Weights of a small multi-label image tagger.
Training: 18600 steps, batches of 512.
Rows from expert 4 of block 7, named by matrix and row number. Rows with one number belong to one neuron. Each number is 128 + 24 x the weight over its row's rms, rounded and kept within 0 to 255. All counts start at 0. After the name is the row's rms in percent of the matrix's.
# up: expert up (model.blocks.7.mlp.up, 8x64x256), inputs 43-85
# down: expert down (model.blocks.7.mlp.down, 8x256x64, transposed), outputs 43-85
up.0 116 [106 101 143 113 125 123 144 191 123 135  90 183 144 112 145 146 129 158 168 118 131 129 113 135  86 104 103 126 155 112 115 138  93  91 134 125 161 106 150  99 105 123 127]
down.0 114 [113 117 127 123 105 115 128 103 118 196 128 113 118 110 106 146 138  76 129 114 140 150 153 164 159 125 150 121 124 144  61 119 112 178 149 135 121 142 107 157 108 119 118]
up.1 111 [141 134 120 191 118 170 131 108 122 148 128 150 131 153 146 125 148  95 155 131 103 159 147 140 130 135 120 119  93 125 123 120 106 105 115 137 108 150 129 116 115 137 136]
down.1 105 [153 123 104 151 112 126 138 142 174 127 132 103 167 129 133 150 133 169 134 149 142  89 131 105  78 160 145 121 128  64 168 124 159 172 146 159 170 107 154  94  98 134 141]
up.2 109 [123 125 102  93 108 112 165 136 118 116 146  93 139 141 141 151 136  97  95 107 133 126 135 126 149 162 134 201 147 155 123 153 108 114  87 147 117 140 145 115 107 116 143]
down.2 122 [158 121 136 161 105 128 173 143 154 139 145 105 123 106 139 149 124 145 152 114 145 126 103 132 152 149 132 141 117 130 118 101 135 121 104 130 136 132 138 132 100 147 143]
up.3 121 [123 100  85 162 134 108 127 130 124 135 158 147 103 131 126 146 135 119 116 156 155 125 132 126  96 125  94 154 117 139 138 131 129 126 124 160 158 112 134 110 142 104 136]
down.3 127 [144 166 183 127 119  94 136  90 149  96 117 114 108 129 115 101 130 118 173 121 147 140 132 123 101 141 152 119 134 111  94 117 159 131 158 123 133 171 149 109 136  72 161]
up.4 104 [118 171 135 124 107 137 163 121 111 153 157 129 158 114  98 151 150 128 119 129 116 143 151 103 135  91 130  52 118 106 102 132 107 141 167 151  87 114 137 158 135 110  77]
down.4 094 [179 127 103 147 116 138 137 150 128 124 155 128  97 112 166 123 127 129 155 141 149 129  99  89  76 105 101 124 170 141 140 112 130 149 114  98 143 119 122 111 158 142 131]
up.5 087 [139 127  84 120 120 111 117 110 147 130 124 138 187 148 114  96 137 125 100 155 164 135 127 124  97 138 127 109 161 146 174 115 141 155 100 143 174 118 120 129 133 157 137]
down.5 098 [171 130 127 143 145 131 145 112 143 145 126 110 115 134 110 129 197 140 113 141  87  89  66 117 168 141 139 135 130 132  68 124 125 179 138 114  90 149 147 153 150  99 128]
up.6 100 [160 149 113 138 145  95 117 136 132 107 108 139 145 158 100  93 134  92 100 101 134 108 172 143 155 125 120 139 134 145 127 149  59 128 150 149  99  90 104 188 127 150 130]
down.6 091 [142 107 142 183  97 103  90 126 137 159 150 123 140 105 125 136 162 139 146 131  98 112 151 115 134 125 149 139 130 157 149 165 117 108 140 155 134  98  86 133 125 157 105]
up.7 064 [161 153  77 151 142 177 127  91 136 146 161 104 105  85 125 105 123  93  98 131 157 139 154 126  91 109  87 139 178 139 147 131 145 107 153  92 115 122 127 104 116 132  65]
down.7 066 [154 150 113 117 154 168 142 173 106 114 134 109 126 131 149 157 151 139 129  99 115 135 101 155  92 139 114 148 118 148  87 113 145 149 188 130 120  95 138 140 111  82 107]
up.8 106 [176 137 184 145 154 140 145 162  98  96 140 138 158  96 128 131 128 127 148 142  91 152 126 163 129 120 131 141 154 119 133 104 145 164 148  94  94 108  99 145 153 164 136]
down.8 112 [103 118 101 121 132 183 171 120 123 119 161 142 155  89 116 145 144 114 139 105 127 123 150 136 124 119 111 124 138 167 151 125 167 117 129 147 191 120 147 129  73  98 123]
up.9 126 [161 118 144 146 150 109 140 151  98 102 122 105 105 106 124 121 135 185 151 143 134 119 107 121 102 133 157 170 154 147 108 129 117 157 126 138 131 151 123  96 128 148 187]
down.9 111 [109  88  95 131 111 116  97 164 106 127 112  85 159 112  83 141 104 125 124 128 169 138 116 174 125 138 187 126 161 126  92 127 116 133 132 132 134 127 121 117 117 126 142]
up.10 088 [111  95 142 154 113  95 122  94 116 134 121 128 139 138 105 102 136 155 100 101 128 149  88 103 133  98 117 151 154 111 123 135 119 110 147 155 173 120 167 119 118 130  98]
down.10 088 [137 165 140 128 143 172 112 117 189 140 155 135 109 107 117 154 169 124  73 136 161 162 112 122 133 132 153 140 115 135 127  74 126 181 121 141 137 137 118 132 149 117 123]
up.11 098 [115 109 134 137 161 120 101 114 153 127 142 127 110 138 131 159 102 162 109 122 101 110 113 121 163  90  84 113 112 161 149  95  92 125 176 187 162 153 126 116 130  99 196]
down.11 100 [106  97 103 132  91 133 131 105 133 131 148 127 208 132 116 152 131 156 131 141 134 147 173 116  96 149 151 161 130 173  83 154  99 110 137 146  88 128 127 110 135  72 156]
up.12 083 [110 143 117 109 109 128  98  89 104 146 146 146 119 127 113  97 114 102 171 104 152 147 145 104 156 167 130 149 121 138 139 151 120 114 132 119 148 161 135 120 128 136 100]
down.12 086 [140 148  99 176 122 151 134  96  60 128 155 145 100 147 147 145  89 181 125 128 129 145 163 124 124 125 128 147 126 108 112 145 162 144 146 116 125  97 123 110  98 184 116]
up.13 132 [120 122 163 156 166 147 136 143 119  98 112 127 124 152 153  91 153  92 131 109  95  99 152 157 147 101 163 154 129  99 111 136 118 139 111  95 114 123 150 137 157 140 140]
down.13 127 [134 150 123 116 108  93  89 139 116 111 153 166 181 118  78 140 162 103 128 155 136 148 124 132 124  97 104 132 161  83 146 123 170 132 122 135 126 141 106 132 121  80 107]
up.14 093 [135 150 115 116 174 134 145 104 128 100 119 114 132 123 114 133 125 147 171 152 135 137  69 163 123 125  79 134 132 126 140 114 133 128 127 113 120 121 139 116 116 127 139]
down.14 092 [146  89 105 158 105 121 157 109  86 137 159  88 103 115 130 158 152 121 179 187 103  95 157 113 157 118 113 105 109 130 102 103 118 125 135 132 169 128 114 152 167 117 132]
up.15 100 [120 142 146 131 143 142  94 119 113 109  98  82 179 142 114  81 119  76 122 132 153 164 114 126 119 133 157 156 138 102 151 152 136 135 134 150 134 118 111 147 143 149  99]
down.15 102 [133 148 102 126 109 178  91  55 197 128 131 134 140 128 146  76 131 125 106  73 156 156 144 129 113 146 155  96 133 128 146 100 115 129 119 139 109 106 141 149 124 155 112]
up.16 122 [117 132 140 154 147  82 135 121 160 130 131 126 142 168 108 145  79 103 146 120 114  69 151 125 114 107 133 143 120 161 141  98 136 154 110 116 157 146 150 133 102 111 126]
down.16 117 [102 127 134 152 171 128 139 103 105 174 129 138 129  90  98 140 141 158 152 149  73 156 159 165 100 173 139 131 108 176  86 137 155 124 150 127 111 119 108 140 103  94 110]
up.17 081 [144 141 157 146 149 138 118 105 112 183 115 115 160 114 136 120 101 131 105 124 137 122  74 146  99 149 119 153 150  95 122 149 134 188 134 108  91 155 121 108 116 123 113]
down.17 084 [116 123 128 148 100 114 124 125 157 130 148 124 146 127 118 110 129 143 167 110  83 141 113 139 149 135 179 114 128 142 114 124  85 135  58  91 159 114 140 145 110 177 106]
up.18 086 [136 119 153 113 124  86 131 125 116  95 139 144 130 123 106 157 134 117 160 135  91 127 100 124 148 103 134 137 150 135 153 145 132 138 168 102 123 130 114 152 178 149 125]
down.18 086 [149 118  92 128 169 143 119 122 127 166 108 132  86 118 141 149 137 100 141 123  98 141 101 145  81 162 114 100 122 122 142 162 122 145 143 114 136 138 147 138 128  87 136]
up.19 120 [125 167 169 159 116 138 135 135 145 110  80 151 123  77 138 105 120  94 129 122 139 130 122 143 116  99 110 116 125 127 167 118 149 126 114 143 141 102  88 137 173  98 159]
down.19 116 [155 135  96 132 121 125 116  73 133 122 197 105 162 131  91 151 113 114 104 144 156 139 166 147 115 180 150  93 141 175 134  98 107 155 126 175 121 145 150 109 113 128 141]
up.20 097 [143 116  83 169 118 153 119 158  98 102 133 167 128 146  96  83 100 144 166 129 146 111 105 150 118 145 101 162 149 154 131 130 131 129 143 137  98 134 107  63  98 165 106]
down.20 086 [173 161 128 137 146 125  87 142 141 135 142 108 135  89 144 116 135  93  85 114 134 113 104 115 118 131 166 154 117 138 130 161  87 112 121 132 126 163 142 131 103 112 120]
up.21 079 [104 114 113 130  84 179 140 137 149 136 132 144 132  77 146 142 138 139 104 137  92 110 119 129 116 160 127 168 121  97 157 118 143 113 108 117 152 103  86 121 171 107 138]
down.21 077 [172  89 125 133 126 117 134 130 120 113 116 111 171 118  90 123 160 160 140 119 123 131 112 123 121  88 177 146 130 111 169 140 105 124 134 124 142 141 148 150 153 104  92]
up.22 096 [125 177 123 142 159 100 137 164 128 119 130 108 116 154 132 123  97 147 109 153 127 150 152 109 106 141 150  99 113 139 168 105  90 148 148 153 110 152 174 153  95 142 151]
down.22 100 [147  81 132 154 105 145 125 106  94 158 164 123 137 104 136  98 116 102 128 141 109  99 167 174 177 162  85 120 140 137  89 189 120 154 117 137 159 115 134 125 116 113 156]
up.23 101 [148  97 145 155 125 131 103 140  86 122 140  99 126 139 107 112  82 106 105 143 117 138 117 157 113 139 144 126 162 165 106 104 143  81 110 168 192 138 109  94 135 127 182]
down.23 106 [ 68 158 171 121 156 115 149 111 118 123 133 109 120 151 147 121 170 116 160 108 131 162 178 147 145 140 159 119 105 154 150 167 157 145 105 139 167 110 111 146  84 149  94]
up.24 100 [122 137 151 173 129 127 164 138 119 114 135 101 123  89 123 134 157  80  80 128 138 137 129 143 137 132 180 159 152 153 162 125 136 126 115 152 143 105 142 173  93  94 146]
down.24 096 [191 138 135 135 138 145 111 131  85  97 168 104 153 100 120 147 149 129 137 120 147 102 134 153 112 125 139 148 134 105 133 151 115 156 117 132 107 117 154 136 133 119 149]
up.25 090 [121 130 128 121 102 122 112  94 149  96 107 144 134 134  89  81 141 165 116 123 158  92 161 121 158  93 111 139 152 146 151 166  97 140 159 149 143  53  93  98 100 131 140]
down.25 085 [136 138 126 109 180 124 157 113 135 125  77 134  60  64  91 159 143 114 156 161 156 166 106 155 108 127 144 158 160 122 137  98 146 128 104 110 121  94 118 143 110 124 129]
up.26 109 [131 148 119 113 111 104 145 144 124 169 130 120 173 130 105 119 101  98 137 105 163 141  98 135 108  85  85 126  86 105 128  82 114 104 117 106 149 112 128  96 139 181 184]
down.26 114 [130  95 109 118 173  99 152 144 110 207 134 163 134  83 145 156 156 179 140 110 113 139 147 103 108 150 134 128 116 165  92 111 140 106 120 156 111 151 114 103 137  89 106]
up.27 131 [116 107 177 126 131 121 121 117 169  96  85 185 101 171 117 133  92 113 125 130 124  97  95 136 165 146 161 161 136  84  92 136 137 133 159 117 118 138 143 167 156 117 100]
down.27 127 [ 76 117 165 126 166  83  98  94 103 163 108 124 143 103 122 122 183 107 120 126 103 159 131 128 144 127 171 141 159 149 145 146 112 109 127 109 133 121 142 134 112  90 113]
up.28 093 [119 156 146 124 109 153 113 155 103 117 140 142 153 102 105 139 131 116 189 141 111 104  60 122 134 140 125 129 121 131 126 150 105 127 141 131 164 108 165 109 111 161 111]
down.28 090 [122 108 127 171 119 128 137 119 133 128 145 121 124 149 111  97 149 113 130  84  89 113 184 105 134 134 175 130 125 147 152 141 112 160  96 145 109 121 103 124 157 142  86]
up.29 081 [162 140 128 113 127 120 102 171 117 127 158  94 209 106 160 143 129  96 115 153 114 165 133  74 134 111 152 118 151 150 148 122 138 104 133  83  96 155 129 172 121  90 157]
down.29 083 [126 133 104 113 123 133 146  87  82 102 134 104 102 139 146 142 127 160 112 151  83 137 110 120 109 157 132 108 152 144 139 148 120 101 143 134 125 108 114 125 169 179 120]
up.30 115 [147  91 152 131 126 153 124 100 127 138 108 111 125 145 161 160 120 128  98 146  84 121 114 118 165  90 120 118 134 102 118 108 149 161 152 170  59 100 126 100 152 163 132]
down.30 130 [135 131 102  86 134  78 118 119  59  93 152 132 153  89 155 119 119 151 124 128 158 119 130 127 144  78 103 145 168 140 134 133 139 117 137 114 175 160  98 136  90  94 167]
up.31 106 [150 130 111  85 102 114 134 152 134 154 120  87 156 180 163 124 146 123 129  87 142  99  93  79 101 107 157 150 128 120 133 135 180 128 109 125  81 117 132 138 159  92 151]
down.31 117 [130 133 133 130 128 141 107 139  94 162 122 103 105 116  93 152 136 119  85 100  94 162 132 143 123 130 111 135 153 124  67 121  97 141 120 154 152 177 128 147 112 125 146]
up.32 090 [115 144 137  96 129 110 103 158 152 174 129 143 129 154 145 128 128  88 124 116 137  97 153 133 134 116 119 104 106 166 131  96 123 137 132 144 152 117 137 153 107 104 146]
down.32 090 [122 133  95 169  78 105 129 103 144  98 133 100 112 175 168 152 122 106 108 130 133 102  91  95  98  78 122 151 139 143  91 159 130 150 120 139 108 130 128  90 117 155 119]
up.33 096 [144 150 115 125 112 113  99 121 135 158  72 100  91 132 101 138 136 102 133 140 156 112 109 128 134 141 109 119 142 120 149 146 124 131 113 122 142 121 123 116 111 104 117]
down.33 095 [118 121 139 162 187  96 124 122 116 153 126 121 109 118 127 141 136 108  87  95 148 126 160 123 127 139 128 112 133 159 119  85 149 107 145 134 117 112 122 141 119 125 128]
up.34 112 [160 103  82 131 145 190 153 144  98 139 126 136 111 123 146 149 148 156 176 129 107 136 126 128 114 143 109 111 149 145  92 118  98 126 108 105 124  89 164 129 115 120 148]
down.34 133 [114 117  95 108 131 109  89 128 108 139 103 110 110 116  81 135 106 128 116 144 163 120 107 139 139 125 143 144 189 160  64 124 137 146 142 135 127 131 116 131 139 140 146]
up.35 131 [118 131 121 136 109 155 146 104 124  69 137 145  99 127 135 110 126 116 129 173 116  75 102 114 165 144 141 149 152 106 145 142 176 138 126 156 130  98 156 150 133 128  85]
down.35 116 [206 117 178 133 158 116  97 124 139 146 111 155 120  90  79 123 131 133 151  93 109 128 141  95 129 128 148 132 137  84 140 123 161 132 111 131  89 115 125 163 126  76 109]
up.36 065 [167  82 120 108 129 112 129 129 119 136 125 133 117 145 102 154 150  77 111 148 115 177 118 117 130  91 127 120 135 139 178 150 115 111 125 160  99  90 124 171 123 122 129]
down.36 062 [140 114 129 102 131 119 145 135 137 132 131 163 105 149 148 129 147 177 132  79 167 118 151 140 110 186 112 162 134 103 129 145 121 147  96 152 148 130 132 118 105 149 123]
up.37 083 [140 163 130 116 123 144 148 114 134 104 129 145 139 153  66 112 126 108 138 140 112 126 141 119 128 123  98 128 130 178 130 119  89 100 115 193 137  75 148 137 160 102 153]
down.37 092 [105 118 132 135 120 149 121 121 102 133 143 141 148 132  92 151  96 145 134 134 107 143 112 146 143 137 134 106 101 136  95 123 113 106 132  92 168 113 134 146 136 192 146]
up.38 110 [151 115  80 129 123 150 123 139 151 139 133 120  74  98 161 123 117 120 144 136 149 106 111 112 170 136 119 147 108 128 149  77 112 111 130 149 116 187 146 159 116  85 106]
down.38 102 [119  81 120 147 140 112  93 148  71 141 115 135 141 120 100 145 130 191  81 144 118 141  80 120  71 167 132 128 128 127 121 149 170 139 136 139 103 117  99  98 117 105 160]
up.39 116 [145 112 169 105 132 120 176 117 160  86 112 134 100 123 119 131 133 118 121  80 130 101 139  78 152 173 123 153 161  97 142 134 145 162 164 130 130 122 141 136 134 146 116]
down.39 129 [121 103 105 132 180 110 114 120 128 130 129 143 106 109  95 158 118 105 136 120  99 142 135 135 131 138 150 103 128  89 139 115 123 122 115 126 144 133 180 144 117  22 190]
up.40 083 [123 160  93 174 147  86 102 137 125 164 171 140 114 119  96 122 118 135 109 123 120 124 143 135 160 142 127 123 126 143 135 111 151 145 170 133 180 125 109 145 135 134 156]
down.40 073 [123 141 144  97  76 143 110 105  88 158 117 107 164 125 110 178 173 150 147 151 139 137 162 124 105  91 140 133 129 101 128 182 115 140 135 101 128 107 107 146 112 131 140]
up.41 129 [146 127 138 134 131 136 132 100 149 110 150 126 114 120  83 130 124 152 101 102 133 138 165 117  97 116 153 114 129 107 112 116 168 106 141 160 110 190 102 118 107 116  95]
down.41 123 [125 130 113 102 123 101  97 125 115 108 128 155 155 133 161 111 156 104 157 135 145 123 146 119 152  96 118 146 112 142 109 167 110 159 110 106 164 167 116  99 125 124 129]
up.42 112 [113 102 147 101 130 138 180 136 161  59 127  95 137 156 131 128  93 110 124 103 118 103 117 108 159  84 123  88 106 106 102 113 119 117 136 161 130 102 181 141 158 145 112]
down.42 125 [143 139  95  66 156 127 130 127 119  99 116 146  95 107  98 129 137  74 135 119 172 138 168 168 146 131 142 115 135 149 116 157 120 128 131 140 137 143 138 147 141  50 148]
up.43 111 [ 87 112 108 146 168 141 143 150 121 145  74  92 110 102 149 134 122 126 181 129 142 142 150 149 130 105 136 141 126  98  97 134 137 105 131 133 110 107 110 113  90 150 140]
down.43 109 [159 128 121 114 146 162  89 137 159 158 139 131 141 113 116 132 110 152 127 128  75 112 152 146 144 143 153 125 202 145 129 135 127 147 126 137 110 167 121 126 139 137  87]
up.44 116 [125 113 133  82 137 157 121 136 111 164 112 181  70 113 119 143 136 136 131 112  90 116 114 118 111 109 111  84 158  87 121  90 150 139 124  73 136  93 146 140 121  87 126]
down.44 121 [135 100  98 111  91 121 128 106  84 158 124  97 159 139  62 114 127 120 113 153 155 153 117 141 114  91 120 166 164 172 108 132 140  97 135 152 125 148 124  99  98 104 119]
up.45 043 [118 107 129 117 144 160 112 125 124  79 157 109 121 137 136 126 129 141 156 120  99 191 172 124 129 116 140 100 141 116 145 131 151 126 139 134 114 125 103 143 150  80 145]
down.45 041 [151  71 147 134 129 128  64 146 121 118 115 122 110 156 115 173 118 132 102 150 129  83 156 142 120 147 171 123 168  74 141 119  94 182 125 148 121 121 115 171 118 135 154]
up.46 078 [132 158  97 154 127 138 128 121 118 110 149 148 119 121 139 144 146 124 152 123 142 170 139 114 123 154 124 126 151 141 133 125 163 111 118 113 177 137 155 128 121 117  86]
down.46 069 [128 127 110 106 145 147  98 135 114 104 103 119 104 104 149 158  72 153 134 149 132 147 115 106  81 128 122 130 103 120 106 134 150 123 169 135 106  85 142 116 176  96 133]
up.47 049 [139 143 117 124 139 136  76 145 125 115 193  98 139 123 107 139 169 162 124  73 127 140  92 156 137 119 128 112 138 115 168 125  93 183 107 152 108 115 156 154 135 126  90]
down.47 050 [129 138  85 135 130 159 107 103 129 142 134  80 129 121 154  92  83  85  88 141 132 130 165 134 127 122 148 133 113 129 114 147 113 113  87 179  93 118 116 133 106 124 129]
up.48 078 [121 176 106 129 121 101 117 118 147  76 157 133 133 115 125 122 139 138 124 123 124 137 115 109 141  75 137  87  69 121 108 124 132 149 158  99 119 135 112 118  83 107 104]
down.48 073 [118 117 114 110  98 151 159  95 130 111 118 146 130 103 129 123 107 121 123  87 130 137 191 112 119 123 159 100 123 109  99 111 112 144  99 117 156 116 172 158 133 121 131]
up.49 097 [152 126  89  91  98 145 139 160 133 120 162 124 138  95 121 132 130 112 120 116 138  84 135 130 127 136 113 107  97 122 139 153 109 128 156 185 152 113 115 139 147 115 110]
down.49 094 [178  97  82 115 179 131 135 123 112 118 137 133 130 128 130 157 145 147 134 142 120  93 134 136 130 156 142 130 141  60 127 108 108 123 114 121 144 137 135  77 188 132 118]
up.50 111 [ 97 148  68  97 137 137 153 106 122  85  73 155  71 127 135 156 120 149 119 142 161 100 122  94 137 150 116 139  84  79 149 120 170 150 129 104 177 132 139 117 121 124 135]
down.50 099 [122 153 120 136 145 111 151 150 146 130 174 125 179  96 143 152 101 117 120 126 130 133  55 151 104 116 107 139 114 160 130 175 104 133 123 149 116 109 127 102 133 127 153]
up.51 112 [154  99 157 141 138 180 121 118 158 110  86 106 138  94 122 171 105 164 127  89 157 129 110 160 142 148 163 119 130  79 171  91 145 150 114 118 133 136 126 150 137 144 107]
down.51 120 [106 105  58 140 128 123 125 156 103  92 138 102 156 111 126 138 136 162 143 128 131 132 174 147 195  74 157 132 138 152 141 121 131 107 137 121 128 151 118 125  97  59 142]
up.52 117 [147 120 101 135 117 160  95 151 100 164 129 131 177  97 140 145 114 147 132 134 111 115 132 140 146 166 171 142 145 153 134 125 109 150 104 134 123 126 147  90 103 156 152]
down.52 124 [142 117 116 108 131  96 118 124 172 125 158 110 110 116 139 137 165 133 102 133 113 133 175 111  91 140  94 149 145  95 116 119 131 119 125 155 153 162 146 119  85 125 156]
up.53 096 [151 166 116 166  89 137 141  99 135 124 107  96 139 123 102 122 138 125 102 122 114 148 106 118 140 109 189  84 147 152 159 150 114 118  63  99 127 150 127 125 105 114 148]
down.53 089 [113 121 116 143 128 107 113  95 121 138 130 167 126 155 117  82 173 100 107  90  92 101 106 130  97 126  98 124  92 131 128 109 159 142 141 134 101 130 152 150 152 100 119]
up.54 087 [179 132  80 149 119  93 116 106 137 151 140 101 156 136 113 122 128 118 166  80 101 125 140 168 129 116 147 122 155 157 112 159 110 116  90 157 141 147 122 124 106 104 136]
down.54 072 [122 123 140 112 113 101 118 157 144 125 172 152  98 134 150 123  67 140 135 160 152 119  83 109 124 168  77  96 124 133 117 118 122  94 108 142 135 147  91 159 159  92 138]
up.55 090 [146 117 123  97 140 158 147 102 104 147 150 144  95 125 108 106 156 126 200 133 105 144 107 112 170 120 157 119 140 108 169 133 169 151 142 107 112 119 135 146  75 122 137]
down.55 091 [185 115  87  91 140  99  85  97 122 137 110 142 154 110 117 134 122 152 102 112 119 110 124 132  96 117 149 122 156 128 152 135  98 119 117 141 126 108 170 128 130  59 118]
up.56 094 [124 118 172 170 142 115 140 127 119  73 141 152 123 118 109 105 132 111 133 162 124  74 170 111 113 138 140 157 165 129 132 156 136 140 165 117 166 126 161 148  87  81 171]
down.56 095 [119 124 136 130 177 113 167 130 101 131 109 106 160 158  87  95  85 148 136 146 149 135 155 124 127 124 152 181 123 100 110 159 158 167  81 116 100 156 134 136 126 176 121]
up.57 092 [106 151  54 142  91 141 100 131 139 135 162 103 113 138 142 112 134 130 157 138 123 142 104 149 143 120 128 144 134 140 121 140 187 123 124  90 139 145 105 132 146 152 126]
down.57 088 [ 86 161 131 101  98 128 134 128 145 133 152 119 184 117 124  93 147 127 100 129 144  89 163 149 132  99  85 123 108 161 138 127  85 119 127 132 110 127 164 134 109 124 117]
up.58 091 [137 140 128  96 121 161 112 114 102 118 152 127 130 169 120 127 154  98  90 146 148 108 144 112 123 130 165 120 144 132 123 136  92 141 153 115  70 118 125 126 115 167 120]
down.58 100 [103 124  59 120 128  95 124 169 146 114 149 137  76  86 181 110 139 118 112 126 122 146 107 150 137 196 121 127 134  81 173 149 140 152 148 117 122 140 112 112 129 110 118]
up.59 113 [ 87 103 163  76 135 115 155 113 121 139  97 141  90 147 169 142 126 100 133 124 136 113 129 126 169 114 130 155 125  82 113 109 160 126 128 140 122 111 137 134 165 124  85]
down.59 121 [120 122 144 117 155 111 135 113 105  88 158 137 143 109 127 106 112 152 158 106 124 135 126  89 120 147 137 118 122 117 121 144 106 101 117 121  97 118 130 138 102  64 145]
up.60 101 [127 101 146 119  92 144 124 128 151 168  85  91 118 114 121 111 150 106 140 116 128 144 145 131 119 130 112 168 124 116 115 150 124 125 138 109 148 112 118 139 141 134 126]
down.60 086 [168 116 139 152  89 159 107 165 144 158 102  90 148 142 132 122 153 139 125 139 113 134 130 119 113 138 144 118 143 138 133  83 144 120 108  89 132 133 145 137 124 142 124]
up.61 037 [121 144 124 113 133 153 147 131 122 126 147 137 105 129 114 109 100 134 157 106 108 128 101 128 172 129 151  91 136 184 139 119 186 124 144 127  79 134 133 109 135 171 110]
down.61 034 [149 147 103 139 145 123 148 114 139 127 121 101 110 128 135 125 111  61 155 103 111 169 177 115 134 167 156 147 149 146 113  96 111  99  92 106 148 153 135 139 118 110 112]
up.62 082 [132 125 116 151 114 124  92  97 103 158 151 138 123 145 138 111  80 116 142 120 123 145 139 117 109  99 102 155 143 157 127 138 119 106 140 160 123 118 150  89  97 137 156]
down.62 072 [110 102 143 118 110 184 111 129 143 128 108 127 116 130 129 109 161 121 123  91 166 130 149 129  94 159 159 128 128 143 100 141 170 178  91 127 113 137 154 132 120 179 166]
up.63 109 [110 105 143 137 129 151 143 148 133 113  88 115 126 117 159 105  90 123 161 141 100 153 118 146 122  91 143 124 121 158 149 146 113 142 103 123 112 124 128 120 106 122 117]
down.63 112 [127 151 106  89 133  97 125  74 138 119 107 141 111 141 127 168 169 121  70 108 157 157 147 124 180 131 128 105 163 111 144 136 125  94  99 147 132 104 119 127 164 130 121]